From a checkpoint of a small audio captioner.
Model: log mel input, encoder norm batchnorm, encoder activation relu6, encoder depths [1, 1, 4, 1], encoder widths [16, 32, 64, 128], decoder width 128, decoder layers 6, decoder norm rmsnorm, decoder activation swiglu.
Data: trained on single notes of 20 synthesised instruments, 78125 training examples, 8.6 epochs.
Rows from block 3 of the audio encoder of a small audio captioner, named by matrix and row number. Rows with one number belong to one channel. Each number is 128 + 32 x the weight over its row's rms, rounded and kept within 0 to 255. All counts start at 0. After the name is the row's rms in percent of the matrix's.
After each channel's rows are labels from the 100 clips, of 14976, where the channel reaches its highest value: "strongest on" is what is common among them. Only what is clearly more common there than usual is listed. The data: single notes of 20 synthesised instruments.
# convs0: expand pointwise conv (encoder.blocks.3.convs.0.weight, 256x64x1x1), inputs 0-63
# convs1: depthwise 5x5 conv (encoder.blocks.3.convs.1.weight, 256x1x5x5, trained with AdamW), a 5x5 kernel
# convs2: project pointwise conv (encoder.blocks.3.convs.2.weight, 64x256x1x1, transposed), outputs 0-63

convs0.48 098 [109 120 162 124 132 108  86  99 109 132 116 127 106  88 156 120  37 117  82  99  93  86 109 145 147 116 117 114  83 138 166  79 105 115  99 173 150 130 149 126 125 135 142  95 144  88  77 127 111 107 150  76 210 102 138 164 182 146 177 136 177 111 135  62]
convs1.48 116 [127 164 123 124 154 146  71  56  85 113 144 102 127 135 172 140 173 155 145 140 110 165 149  67 103]
convs2.48 104 [188 191  74 116  84 123 156 121 105 135 129 109 123 120  90 150 137  71 140  93 125 148 136 117 101 130 129 120 161 128 188 135 120 160 151 108  88  92 147 144 150 125 117 134 126  92 106  77  35 109  82 118  90 155  87 194 130 162 121 100  93  76  93  97]
strongest on: octave 2; F

convs0.243 097 [107  79  56 138 118 169  74 116 148 114 116 142 104  88  91 128 120 142 126 123  94 113 174 150  68 172  83 108 115 158 108 118 123  85 155  58 129 155 111 124  51 144 162 112 165 101 154  84 117 138 134 110 163 142 107 129 154  94 128 141  89 115 191 185]
convs1.243 092 [127 120 132 191 117 103  92 142 152 151 106 102 159 135  61  98 113  81  62 148 106  87 134 137 164]
convs2.243 096 [ 91 111 125 155 128 170 123 114 127 100 116 146 134  97 173 187 156 184 143 150 124 117 140 126 145 155 109  65 209 122 148 172 139  95 123  77 131 149 108 100 141  97 112 142  93 102  53  59 155 139 136  95 180 125  87 173 158 100 178 104 155 112 149 153]
strongest on: decaying tone; marimba-like

convs0.150 098 [103 125 128  95  66 130 138 197 141  93 118 108 143 110 177  86  78  90 118 134 108 129 103 148 116 127 136 115 107 143 149 127 161 107 135 125 212 158 111 100 164 203 129 133 183 110 109 113 166 145 147 163 115 137 128 101 176 180 174 128 122  44  93 117]
convs1.150 100 [ 85  87 120  95 112 129 111 114 120  98 155 184 150  95 100  95  86 136  95 144 199 158 133  78 144]
convs2.150 106 [147 113 158  80 167 138 135 119 168 150 133 140 146 138 119 122 146  98 101 178 108  81 147 129 128 122 181 119 116 140  71  44  90 110 140 110 173 142 110 164 151 124 173 155 148  83  50 166  92 175 181 143 114 154  81 171 168 130 148 109 115  99  89 102]
strongest on: short note

convs0.171 096 [ 54 154  99 143  94 111 131  96 129 114 129  77 117  92 178  91 153 146 181 118 172  99 151 168 115 182 113 125 117 106 170 116 138 101 195 116 109 147 122  90 119 176 139 160 130 122  99 134 107 132 158 211 151 131 148 154  83  85 147 125 132 136  52 160]
convs1.171 083 [145 142 119 142 165 155 116 161 174 119 153 141 154 189 148 104 130 165 137 135  94 184 123 170  53]
convs2.171 094 [166 156 156 113  96 183 154 168 131 186 120  83 174  67  61 164 184  72 108 127 161 105 106 178 153 164 144 133 174 135 132 110 119 180 116 159 174  67  91 126 153  88 118 149 121 134 153 175 129 109 162 136 141 134 152 103 147 118 159 128 152  97 117 117]
strongest on: slow attack; flute-like; vibrato; instrument: saxophone-like

convs0.5 103 [117 122 107 142 112 132 107 142 147  62 119 139  93 121 132 120 140 146 144 109 162 128  88 141 170 112 145 103 182  68 181 133 162  91 144 107 144 114 152 132  74  80 157  86 140 129 193  71 171 129 163  84 146  61 159 120 192 104 134  75 156  89 140 100]
convs1.5 101 [102  97 171 165 135  84 159 148 133 112 164 179 115  68 113  95 119 154 149 127  84  94 171 119  85]
convs2.5 099 [166 124 160 118 129 152 151 101 118 113  89  97 148 150  46 152 143 115 176 150 102 141 134 150  84 159 178  80 119 117 152  88 162 142  90 176 119 174 133  88 175 125 149 118  99 122 123 146 124 153 140 164 167 147 138 214 179 117  94 120 125 203 110 163]
strongest on: decaying tone

convs0.51 095 [138 145  76 103 145 114 147 121 139 153 133 153 147  95 175 112 123 107 110 112  52  85 153  92 116 175 130 173 175  86 178 129  93 185 124 134 181  85 119  91 159 157  42 140 141 102 136 144 116 107 113 120 101 115 162  67 107  97 150 112 123  99 170 165]
convs1.51 092 [102 119  89 131 172  75  78 133  70 125 144  90 120  74 159 174 136  80 113 139 134 149 144  95 141]
convs2.51 097 [127 123 105  98 114  83 199 130 145 134 112  99 159 124 158 142 172 117 164 139 126 164  55  95  92 155 147 133 131 148 129 173 158 191  72 171 151 101 144 143 106 149 195 173 125 158 112 194 130 127  85 167 159 181 165 135 124 144 183 119 112 144 141 126]
strongest on: flute-like; saxophone-like

convs0.128 102 [189  88  99 157 127 114 114 140 102 107 118 157 105 121 164 142 111 144 152 136 135  75 189  34 135  78  81  85 119 157  79 104 137 119 114 145 120 155 151 103 191 105 103 112 118 132 155 148 130 163 103 155 116 197 152 210 155 141 115  95 147 121 118 132]
convs1.128 104 [135 120 152 133 120 144 142 120  78 107 100 164  81 106 155  79  88 171 187 175  98  86 145 163 134]
convs2.128 096 [ 61  92 118  44 110 104 126 116 164 179 112 104 105  91 150 133 155  72 119 101 148 120  94 157 157 142 143 136 106 173 134  81 165 190  87 104 107 103  98 126  89 119 160  70 176  71 118 127 128 132 130  97 105 137 116 159 162 124  91 163 173 134 107  93]
strongest on: octave 2; bass guitar-like

convs0.41 093 [146 178  80 115 101 138 150 143 143 113 175  97  96 129 121 125 167 113 187 167 108 159 133  63 178 120 146  79 103  76 118 163 119 161 170 102  81 120  95 140 170 115 134 121 146 121 171  73 130  91 140 122 145 153 107 145 129  98 126  90 131  46 144  57]
convs1.41 101 [138 172  92 106 113 133 130  78 156 175 109  91 104 157 185 117  86  84 150 162 104 165 108 101 163]
convs2.41 083 [120 114  89 168 171 136 138 114 100 135  93  78  90 191 127 153 197 105 150 148 136 134 155 152 150 146 116  95 112 179 145 142 174 132 103 171 194 106 109 107 157 167 124  99 106  89  71 169 171 153 123 174 168 117 138 107 178 101 117  66 115 101 156 129]
strongest on: trumpet-like; bowed string-like

convs0.123 113 [183 166 150 152 130  59 166 146  80 146 167  97 163 133 114 159 167  99  63 140  93 133 144 111 165 154  98  99 113 163 122 128 146  99 154 136  70 157 122 169  93 125 141  90  71 122 147 181 112 154 149 141 179 135 124 183 160 140 117 134 128  77 185 103]
convs1.123 098 [152  88 148 156 127  87 126  98 126 106 126  97 101  93 146 129 125 202 186 143  81  81 145 131  81]
convs2.123 092 [124  75 120 135  95 182  73 156  83 127 103 160 132 113 139 133 128 164 106 119 152 158 195 203 137 155  52 165 135 122 142  93 101 165 126 122 107 142 111 141 133 162  77  79 186  91 182 103 141 149  98 131 136  89 144 141  97 180 124 130 175 123 130 152]
strongest on: F#; octave 6; note: F#4

convs0.156 097 [129 116 110 119 155 209 133  88  92  70 117 159 112 121 120 147  96 139 100 165  97  63 115 111 109 160 124 109 117 173 164  87 132 138 111 128 104 144 185 114 109  92 131 114 128 139 123 115 197 161 174 108 108  98 137 119 102 137 186  68 111 147 111 220]
convs1.156 096 [137 107  80 144  97 121 123 105 140  89 164 166 168  87  61  87  90 156 117 157  87 134  93 104 112]
convs2.156 126 [104  90 145 141 122 126  76 100 134 180  89 152 114 109 182 126 110 155 108 164 107  55 198 104  86 159  95 146 157 105 130 136  98 199 161 132 139 127 109  81  94 112 188 100 157 167  95 125 196  96 133 144 107  95 105 109  85 135 163 136 112 157 127 139]
strongest on: mains hum

convs0.184 088 [124 162  86 154  70 103 118 153 113 109 183  67 161 145 187 122 157 158 178 118 134 215 150 134 131 130  99 124 129  99 146  97 123 123 148 139 118 147  97 143  67  96  94 157 122 140 101  69 131 174 148 169 138  93  95 178 140 107 140 152 171  78 127  90]
convs1.184 096 [ 98 178 181 162 135 177 174 177 126 117 101 143 127 118 137 126 142  86  93  61 151 137 107 100 109]
convs2.184 080 [187 115 149 128 101  75 133 139 150 137  59 145 132 145 103 158 141 177 120  82 110 150 130 146 110  84 147 162 205 129  98 136 150 210 153 200 140 131 180 144 129 146 102  88 113 135  90  95 151  87 107  86 109 129 138 143 140 140  57 158 144 100 142 124]
strongest on: slow attack

convs0.91 106 [120 190 144 146 182 123  76 125 144  69  87 121  88 135 156 152 142 122 109 138  85 132 132 117  88 103 119  98 164 121 100 108  72 144 134 149 187 134 147 172 109  85 108 124 163 158 160 119 173 173 123 153 155 159 107 113 198 156  99 137  45 118  82 119]
convs1.91 096 [161 113 132  93  85 127  76 120  86 154 139  52 128  91 125 143  96  67 119 136 140 160  80 143 120]
convs2.91 104 [ 69 122  83 126 158 113 115 121 121 101 154 132 128  97  76 149 142 129  91 118 100  79 112 128 113 106 139 149 103 135 100 119 137 157 148 183 113  89 170 116 140 101 159 111 139 165 143 112 111 131 144 190 207 104 182 111  70  52 201  86 114 114 114  85]
strongest on: clarinet-like; square lead

convs0.83 100 [190 162 170 121 102 159 129  51 114  96 114  82 155  90 113 124 135 138 152 128 127 114 130 135 195 175 146 135 134 185 147 123  84 140 137  81  98 178 145 159 178  78  75 109 131 174 116  89  92 125  76 161 140 113 126  94 117 154 114 132 140 194 122 123]
convs1.83 101 [145 111 186 175 177 151 119 125 113 132  92  68 144 101 157  79 143 173 165 116  80 105 138 125 107]
convs2.83 110 [112  88 129 115 103 141 136 149 143 117  98 124 170  94  69 163 152 115 153 140 106  94 118  72 172  92 176  99 157 113 132  90 183 126 207 120  99  92 151  72  93 118 169  68 127  97 161 131 162  89 122 108 139 144 151 150 168 134  88 195 138  99 115 101]
strongest on: decaying tone; marimba-like; G

convs0.247 120 [136 108 106 140 109 105  86 141 178 107 131 165 112 154 109 152 145 113  54 162 155 166 145 153 138 145  50 108 121 183 108 145 196 159 206 197 148 185 116 121 118 144 117 127 100 128  58 116 120 129 116 139 145 117  88 121 143 175 132 158 119 114 167 150]
convs1.247 105 [ 85 126 160 163  98 141  89 126 191  99  69  90 155 149  84 145  96 147 164  88 103 153 129 133 133]
convs2.247 091 [180 113 124 165 152 142 164  92 119 113 121 191 146 153  97 133  96 132 107 115 131 171  90 163 173  89 152 114  91  86  79 148 158  79 109  78  92 154 130 126 181 119 171 154 105  93 126 126 130 179 151 112 128 151 106 134  82 108 110  65  66 159 170 172]
strongest on: decaying tone; short note; marimba-like

convs0.230 096 [ 99  97  99  86 103 132 187 155 220 184 156 143  75 134 172 129 100  83  99 139 121 125  95  90 167 113 111 142 159 148 155  86 109 124 108 115 164 164 172 159 130 126 120 139 142  99 178 159 166 113  84 132 114  87 130 120 127 140 120 133 149 138  69  54]
convs1.230 104 [107  67 110  98  97  61 133 139 174 154 111 127 131 175 171 138  93 142 138  92 106 149  76 111 102]
convs2.230 097 [ 56 148 106 120 179  92 125 119 108 211 120 155 121 157 173 134 170 176  97 110 103 154  71 122  71  87 113 106  95 182 164 170 138 101  83 179 162  90  99 124  94  96 109 131 136 119 111 138 150 128 136 127  92 144 146 133  77 126 133 103 179 131 149  94]
strongest on: short note

convs0.37 110 [ 88 161 102 137 115 129 124 173 133 133 129 120 148 146  91 123 124 157 165 146 115 149 140 177 149 151 124 124 154 139 186 166 199 117  77 216 156 136  74 117 140  92 214 127  71 103  84 126 131 130 135  93 182 183 116 154 101 153 137 105 121 114 144 100]
convs1.37 112 [175 135 113  82  91 162 108 134 143 164  97 169 159 126 100 123 117 100 115 135 141 204 161 167 178]
convs2.37 108 [148 156 182 142 191  87 129  96 169  96  99 120 182 132 124 126  96 105 123 129 131 114  77 192  71 125  84 185 147 202 115 124 118 128 182 174 125 111 145 144 120 184 126  79 123 116 120 158  90 160 110  98 133 102 149 160 147  98  82 180 135 120 120 132]
strongest on: octave 6

convs0.122 099 [142 125 155 147 155  79 134 128 220 155 134 160  79  90 125 108 130 137 124 144 207  99 118 119 193  83 150 138 127 153 156  74 131 126 123 184 122 123 150 183 166  51 128 114 124 166 150 105 132 130 116 150 130 142 161 104 174  80 138 117 108 138  94 174]
convs1.122 107 [132 135 162 130  89 106 133  88 128 151  53  82  90 100 154 110 107 127  85  89  81 102  80 144 131]
convs2.122 083 [102 151 171 184  85 154 125 132 110  84 107 127  55 145 129 163 102 113 187 132 154 106  97 122 151 115  63 107 141 136 149  46 148  59 125 196  95 137 103 128 150 109 155  78  68 124 158 138  98  89 108 139 137 142 121 147 113 130 109 123 107  95 120  88]
strongest on: octave 2; mains hum

convs0.205 096 [106 113 119 144 132 142 127 107 105  69  87 111 104 161  88 128  96 143 174 147 137 128 152 118 136  96 142 105  96  61 164 110 159 157 142 144 128 117 130 159  90 141  82  34  91 127 130 103  34 132 193  97 147 120 107 175 122  90 154  97 146  87 118 162]
convs1.205 107 [127 104 126 184 136 110 124  69 103 181 129 120  66  91 179  92 127 137 133 154  77 161 148 123 153]
convs2.205 090 [140  87  69  68 116 109 140 146 170 126 146 151  98 128 118 137  92 131 179 222 130 127 124 127 157 115 161 129  80 154 172 121 119 137 144 107 148  97  87 140 125 198 128 157 134 147  86  81 189 110 127 113 179 113 115 151  75  64 137 102 107 101 105 103]
strongest on: slow attack; text has "string"

convs0.49 108 [173 131 104 154 177 190 130  79 109 187 173 135 129 140 185 156 155  98 175  72  93 126 170  84 121 102 147 136 124 120 140 137 161  94 118 136 113 135 150 151 107  92 108 125 153 100 109 141 127 156 130 102  61 147 155 129 162 163 108 139  69 213 168 115]
convs1.49 103 [116 102 153  94 159 111 175 127 148 169 101  76 110 173 123 185 178 113 104 137 100 108 106 106  74]
convs2.49 092 [150 142 106 104 117  67  65 161 131 164  94 122 110 200 105  96 115 194  82 104 102 167 112 104 153 137 152 168 119 118  82 129  78 101 155 135 141 102  93 147 147 174 117  99  89 125  58 165 150 137 159 126 144 154 115  84  78 115 110 187 127 136 101 150]
strongest on: decaying tone; octave 2; vibraphone-like

convs0.213 092 [132 121 151 104 183  33  98 151 125 134 104 150  84 132 146 148  62  88 136 180 133 147 139 173 107 105 142 105  87 120  81 147 200 174 166 144 145 155 114 141 128 106  69  91 129 113  81 161 105 140 158 149 137 157 158 155 139 105 133 180 115 105 106  91]
convs1.213 091 [127  87 132  55 151  88 144 110 180 152 162  97  89 155 183 166 112 152 147 146 146 131 148 168 124]
convs2.213 094 [123 169 116 146 136 125  92  76 148 128 126 133 135 111  68 119 139 105 199 144 145 142 174  96 139 111 123  98 128 122 176  19 150 108 114 162 142 138 166  94 140  69 129 106 146 106 151  82 147 139  73 176  65 150 147 116 144 139 112 149 166 161  75 127]
strongest on: square lead

convs0.181 103 [135 131 130 183 107 131  53 122  90  78  74 105  97 117  73 123  92 134  43 133 171 122  95 114 137  83 132 182 118 110 116  69 108  77 143 169 154  85 182 113 107 189 141 118 125 100  98 134 119 156 136 104 100 120 126 113 135 160 111  88 129  99 146 104]
convs1.181 099 [139 107 116 132 126 102  81 139  90 160 144  91  86 175 156  76  88 119 189 116 121 163 148 162  85]
convs2.181 083 [159 142 118  73 120 146 150 147 117 125 124 147 133  87 121 116 140 123 202 165 107 137  79 120 155  96 148 179 118 128 191 125 134  96 163  86  85 182 115 159 135 155 160 185  78 180 159 156 167 117  84 133 116 120 118 143 121 139  85  89 178 184  69 112]
strongest on: short note

convs0.36 104 [136 124  90 105 159 132 124 146 135 247 151 184 163 143 173 158 158 127 185 107 130  68  91 111 135 107 123  87 116  94 159  61 128 155 149 106 131 113 129 119 115 191 120  97  87 172 165 162 117 114 159  96 133 116 167 131 152  79 113 107 122 127 137 138]
convs1.36 113 [106 176 134 126  86 111  82 183 119 121 104  77 140 113 178  94 109  99  86 156 184 125  93 118 132]
convs2.36 094 [ 54 192 152 187 124 119 147  88 158 147 117 148 120 110 147 146 163 185 121 140 188  93 142 147 124 118  95  86  98 168 113  84 133 159 108  76 125 151 103 133 130 105  98 105 134 201 158  72 127  61 101 170 144 106 123  96 118 122 164 108 114 130 158  96]
strongest on: octave 2

convs0.94 092 [172  70 150 153 180 122 110  99 152 102 152  97  92 104 156 154 104  87  85 161 138  85 143  86 104 185  96  71 114 154 190 119 120 127 101 113 122 125 158  97 175 112 128 116 101 170 115  73 119 144 125  98 152 139 112 109 100 168 133 150 197 181 180 138]
convs1.94 100 [131 147 119 171 100 131 107 158 136  97 158 101 117 192 144  70 109  91 103 146  97  55 123 167 142]
convs2.94 088 [ 58  99 121 110 172  72 148 101 123  79  91  83  88 142 125  47  68 140 112  88 130 137 113  42 146 149 171 130 192 120 148 157 123 134 120 104 137 105 126 141  75 108 128 104 124 133 105 172  90 102 146 125 113 159 117 175 140 155 143 149 152 158 156 122]
strongest on: flute-like; thin (high-pass)

convs0.76 104 [124 131 133 116 120  92 119 149 150 147 156 112  81  69 119 111 151 104  51 148 138 109  74 114 148 124 128  98 144 145 135 193 185 123 165 172 145 158 119 192 134 132  78 135 159  90 138 149 127  68 158 116 112 154 163  85 151  88  99  85  64  86 161 113]
convs1.76 104 [110 138 156 105 136 112 134 167 111 118 138  70 159 166 107  95 125  66 161 149 179 125  66 110  85]
convs2.76 108 [ 87 169 113 107 162 164 143 135 118 149 126 163 180 135 120  98 125  84 200 190 135  97  83 133 178 136  81 126 149 109 101  94 156 154 165  80  95 121  89 124 140 125 142 117  57  62 134 152 145 104 139 160  67 113 141 132 113  79 131 156 138 112 174  89]
strongest on: trumpet-like

convs0.221 102 [108 163 102  73 100 139 220 138 118  99 148 144 139 106 163 129 147 144 168  67 109 148  76  84 154  98  92 141 100 104 113  73 125 114 167 113 104 122 122 198 113 110 119 127 125 125 159 108 112 101 160  61 158 193 104 127 137 131  88 109 142 116 161  72]
convs1.221 096 [147 172 131 158 137 204 125 123 170 119 166  88 108 154 182  98 179 157 158 130 114 158 109 133  97]
convs2.221 111 [117 127 147 146 119 173 110 126 110 105 150 104  76 112 105 127 220 134 137 128 115 135 115 122 144  90  77 171  82 104 143 131 153 183 149  83 144 102 186 107 171 154 132 124 176 141  76 170  96 142  84 168 117 113 147 201 142 118 170 116 102 169 140  74]
strongest on: trumpet-like

convs0.206 098 [147  75 135 110 162 141 112 135 102  93 138 135  37  97 113 131 151 140 156 186 125 110 121  73 220 154  70 120 111 133 120 115 144 112 101 135 168 135 187 138 117 125 179 107 150 119 119 121 184 144 108 133 106 123  98 115 139 119 169 176 107 155 150 203]
convs1.206 097 [ 96 158 139  89 102 127 161 100 117 141 194 201 168 162 139  96 147 104  97 134 159 128 167 147  99]
convs2.206 100 [121 124 121 106  97 120 147 122 139 115 193 142  87  72 119 140 156 150 122  85 141 146  93 150 115 112 110 138 175 147  85 126  78 103 116 108 114  93 122 149 147  93  74 170  73 134 179 104  71 113 154 124  63 131 103  69 134  61 167 184 178 151 122 135]
strongest on: octave 2

convs0.188 106 [136 102 109 126  68  91 200 127 146  98  84 101 177 134 164 123 106 158 132 189 105 113 157 169 185 116 150 135  91 164 135  93 139  86 100 132 178 128 125 152 109 181 134 125 108  94 173 169 119  80 143 180 158 164  54 105 128 125 175 145 129 139 131 135]
convs1.188 113 [150  92  97 130 131 116 115 140 149  98 129 139  84 123 156 138 204 185 178 101  87  83 132  83 140]
convs2.188 119 [ 96  80 160 206 133 155 112 186  68 130 175 166 153 138 162 157 109  82 137 102 167  84 122 109 192 161 156  95  96 111 129 137 116 146  93 120 102 162 166 111 115 115 123  96 139 121 137 118 118 148  44 106 129 116 174 164 141  80 141  96  89 126 152  99]
strongest on: F#

convs0.106 108 [ 72 131 162 163 167 155 121 142 155 106 116 150 130 145 185 122 110 165 143  51 144 124 182 132 179 145  66  85 106 183 123 143 130 109 127 125 112 145 114 121  77 100 160  91 176 155  82 143 156  82 160 123 105 103 122 141 126  90  84 110 118 202 129  84]
convs1.106 097 [123 107  76  95 131 110  85 103 164 131 160 221 154  85  85 114 105 155 121 107  96 139 120 127 132]
convs2.106 111 [111 181 164 120 102 178 121 147  60  92 162 166 111 137 128 116 143 101 190 121 201  95 124 118 107 155  89 125 152 164 114 111 142 120  92 123 130 177 109 154  36 133 146 141 141 142 136 167 164 141 119 177  71  83 128  92 190 132  98 141 133 131 143 111]
strongest on: rumble; clipping; text has "clipped"

convs0.142 088 [171 164 101 137  94 145 135 196 157 171 130 144 147 119 117 116 155  98  91 121 142 170 126  89 161 118 154 123 167  80 143 171 180  99 143  55 180 118 129 167 138 115 111 130 125  83 132 102 149 115 127  95  94 104  79  85 184  88 138 100  74 117 178 172]
convs1.142 110 [140 100 135 144 141 120 171 139 122 130 136 197  89  78 107 143 184 100  97  82  74 138  87 137 100]
convs2.142 116 [159 159 116 123 178  82 115 107 107 195 134 139 106 105  88  77 139 137  75  80 114 135 123 136  84 104 163  93 161  90 123 111  87 124  97 164 221 138 104 181 152 140 161  85 127 142 125 145 138 182  92 157 112 177 126 136 117 150 144 118 109 112  60 137]
strongest on: short note; horn-like

convs0.246 099 [ 62  88 104 114 143 164 102 133 121  58 183 125 130 161 167  87 105 141 110 117 123 131 114  89  89 150 152 148 157 139 116 113  65  95 110 105 121 179 140 145  99 138 115 106 109 115  77 134 113 211 154 169 111 137 142 140 107 117 117 163 147 103 166  36]
convs1.246 114 [142 145 162 101  90  77 129 172  96 163 116  96 143 166 157 103 135 167 152 135 110  62 104  78 155]
convs2.246 101 [138 158 123 133 132  31 120  92  81 134 157 122 130 144 104  93 146 145 169  91  91 140 107  95  66 210 101  65  71 169 121 141 124 113 152  98 127  91 102  90 111 113 133 120 111 144 159 132 127 125  80 185 166 170 108 134 145  95 147 136 107 116 169 101]
strongest on: pink noise; white noise; octave 2

convs0.145 093 [ 92 130 103  73 146  75 157  96 120 130 104 143 149 113 113  67  96 103 105  93 151 107 136 113 134 137 180 109 122  91 165 228 118 159 100  99 112 154 178 133 115 108 136 124 147  85 153 105 163 109  83 138 148 137  93 110  72 155 123 145 176  68 171  91]
convs1.145 101 [157  91 119 181 133  82 138 146  93 153 122  63 125 154  81 105  93 156 167 155 154 145  78 149 143]
convs2.145 095 [194 113 109 120  87 121 102 158  72 117 149 183  62 118 100  73  95 114  91 110 146 139 114 148 109 153 183 139 102 161 106 144 165  98 119 131 121 132 148 154 103 112 101 120 131 134  97  90 141 112 147  95 156 137 127 153 158  49 133  96  60 152 176  58]
strongest on: octave 6; marimba-like; square lead

convs0.225 123 [106 210 113 104 117  89 136 137  73 134 186 103 155 131  94 121 127  97 102 105 124 139  88  94 112 172 152 113 119 174  76 114 158 106  90 126 140 190 129  98 169  88 136  56  76 122 114  72 102 142 124  99 101 100 156  80 147 141 177 104 165 135 117 128]
convs1.225 107 [118 135 159  80 158 131 174 103 151  95 135 165 106 145 109 106  97  85  89  95 168 183 162 179 113]
convs2.225 100 [151  73 178 109 119  99 102 105 114 132 159 121 103 136 173  90  97 137 160 128 122 171  99 163 111 133 162 146 120 163 116 111 169 119 115  69 109 130  75 119 138 115 157 142 118 112 115 156 101  65  80 123 134 151 170  80 146  44  71 103 132 171  80 192]
strongest on: F#

convs0.88 106 [105 127 140 122 143  70 144  61 126  91 152 178 119 135  83 199 124 124 117 107 153 131 122  90 146 110 161 165 169 113 133 123  76 107 140 102 123 117  75  70 111 229 115  95 118 109 134 122 158 150 112 127 123 105 104  67 155 148 105 100 106  59 143 117]
convs1.88 087 [101 174 164 137 176  77  90 110 119 111 150 149 184 133 141 134  78  92 169 171  98 120 124 156  98]
convs2.88 089 [155 134  98 149  85 139 102 109 108 171 113 129 114 118 178 112 204 137  94 119  98 201  76 136 110 147 155  89  79 135  90 158 122 183  92 150 137 128 109  97 183 120 131 142 138 100  51 182 152 113  90 102 134 150 123 146 110  83 162  81 172 131 115 139]
strongest on: square lead; vibraphone-like

convs0.74 097 [141 104 119 202 116 114 138 125 102 110  92 114  69 126 131 115 112 143 145 167 120 155 149 110 124 122 151  78 123 123 130 107  98  66 148 164 153 192  76 105 136 104 162 169  69 109  88 156 116 116 174 100 130  72 108 116 180 101  59 103 108  99 191 120]
convs1.74 109 [162 140 165  98 148 129 191 167 168 133 163  75 106  95 106 103  91 134  89 121 176 102 139 121 168]
convs2.74 092 [102 157 142 149 139  99 130  49 137 111 150  99  97  60 125 107 109 130 121 105  96 147 208 165 102 119 125 139 169 139 109 127 145 188 136 141 158 129 137 129 198 138 146  87 169 112 182 102 101 161 173  54 102 167  81 156 140 112 109 130 147  93 157 140]
strongest on: octave 6; flute-like; sine tone

convs0.180 096 [105 122 107 128 172 165 119  80 114 138 172 138 127 200 146 144 135 140 102 121 218 108 105 143 157 128  28 114 143 113 155  97 105 120  93 108 148  39 148 116 131 123 147  97 129 112 106 131 148 124 169 122 162 171 116 157 122 124 119 120 162 125 209 147]
convs1.180 114 [118 149 185  56 142 114 135 176  81  97 118 172 111  88  94  92 139 140 143 149  95 137 154 167 142]
convs2.180 111 [116 128 124 103  72 191 211 171 124 115  90 154  99 154 113 133 179 146 194 163 172 143 126 138 143 130 109  93 157 122 124 116  93 136 154 101 135 176 168 114 148 134 119 162  98 133  90 100 106 121 151  73 119 116  92 155 167 163 133 125  28 136 134 131]
strongest on: decaying tone

convs0.102 100 [165 170 170 230  81 164 139 115  94 137 116 101 144 129 102 136  75  96 126 132 134 161 142  93 103 121 145 152 155 123  91 116 142 145 106 105 178 110 127 155 128 163 100  81  91  76  43  91 117  70  94 162 108 126 141 125 116 141 127 105 164 162  97 149]
convs1.102 092 [145 102 159 163 132 120 176 180  95  88 151 142 135  98 142 183 170 110  93  80 171 137 114  86 109]
convs2.102 097 [106 113 129 136 156 107 164 146 101 133 150  73  66 185 123 209 124 156 114 148  98 124 182 141 142  84 108 160 177 136 197 124 166 127  96 113 107 138 116 141 134  84 132 120 133 109 113 142 173 158 149 177  97 108 150 136 187 110  98 152 153 110  90  51]
strongest on: slow attack; organ-like

convs0.111 093 [190 167 168 128 114 165 104  61 137 151 161 146 130 176 118  92 185 158 104 150 151 141 148 113 130  92 138  84 128 120 158 194 132 187 140 168 109 128  89 170  94  72 129 138 115  94 106 136 120 113 102  98  98 141 112 102 120 132 169 170  41 107 153 138]
convs1.111 115 [134 160  86 158 115 138  87  66 166 159 131  78  90 180 147  78 113 139 127 155 115 125 113 165  91]
convs2.111 097 [ 98 100 100  86  89  86  81  97 100 103 142 200 121 162 131 220 115 128 131  82 141  97  98 165 188  92 132  88  83 105 132 158 104 125 157 124 131 149  63  92 124  88  82 124 154 149 115 121 111 179 186 132 139 129 157 141 106 138 138 148 109 135  92 129]
strongest on: octave 6

convs0.39 096 [137 104  72  34 161 139 151 165 107 100 129  98  94 172 127 110 134 106 122 123 118 132 115 161 184  99 108 163 112 122 173 165  50 122 118 106 130  99 151 118 155 143 139 110 147 102 121  91 124  66 117 102 167 104 171 114 154  85 184  85  99  83 148 163]
convs1.39 108 [136 172 126 133 159 147 174  86 170 121 103  81 151 171 200 117 148 100 189 126 112 114 118 128 102]
convs2.39 088 [106 118  98 174 125 117 109  47 131 111 129 137  95 140  99 198 145 107 108 140 106 140 115 107 169 159 160 113 125 156 142  64 171 151  97 114 139 148 139  89  88 127 152 150 144 135 109 152 193 128 141 178 116  77 203 107  85 103  94 132 104 175 164  73]
strongest on: octave 2; bowed string-like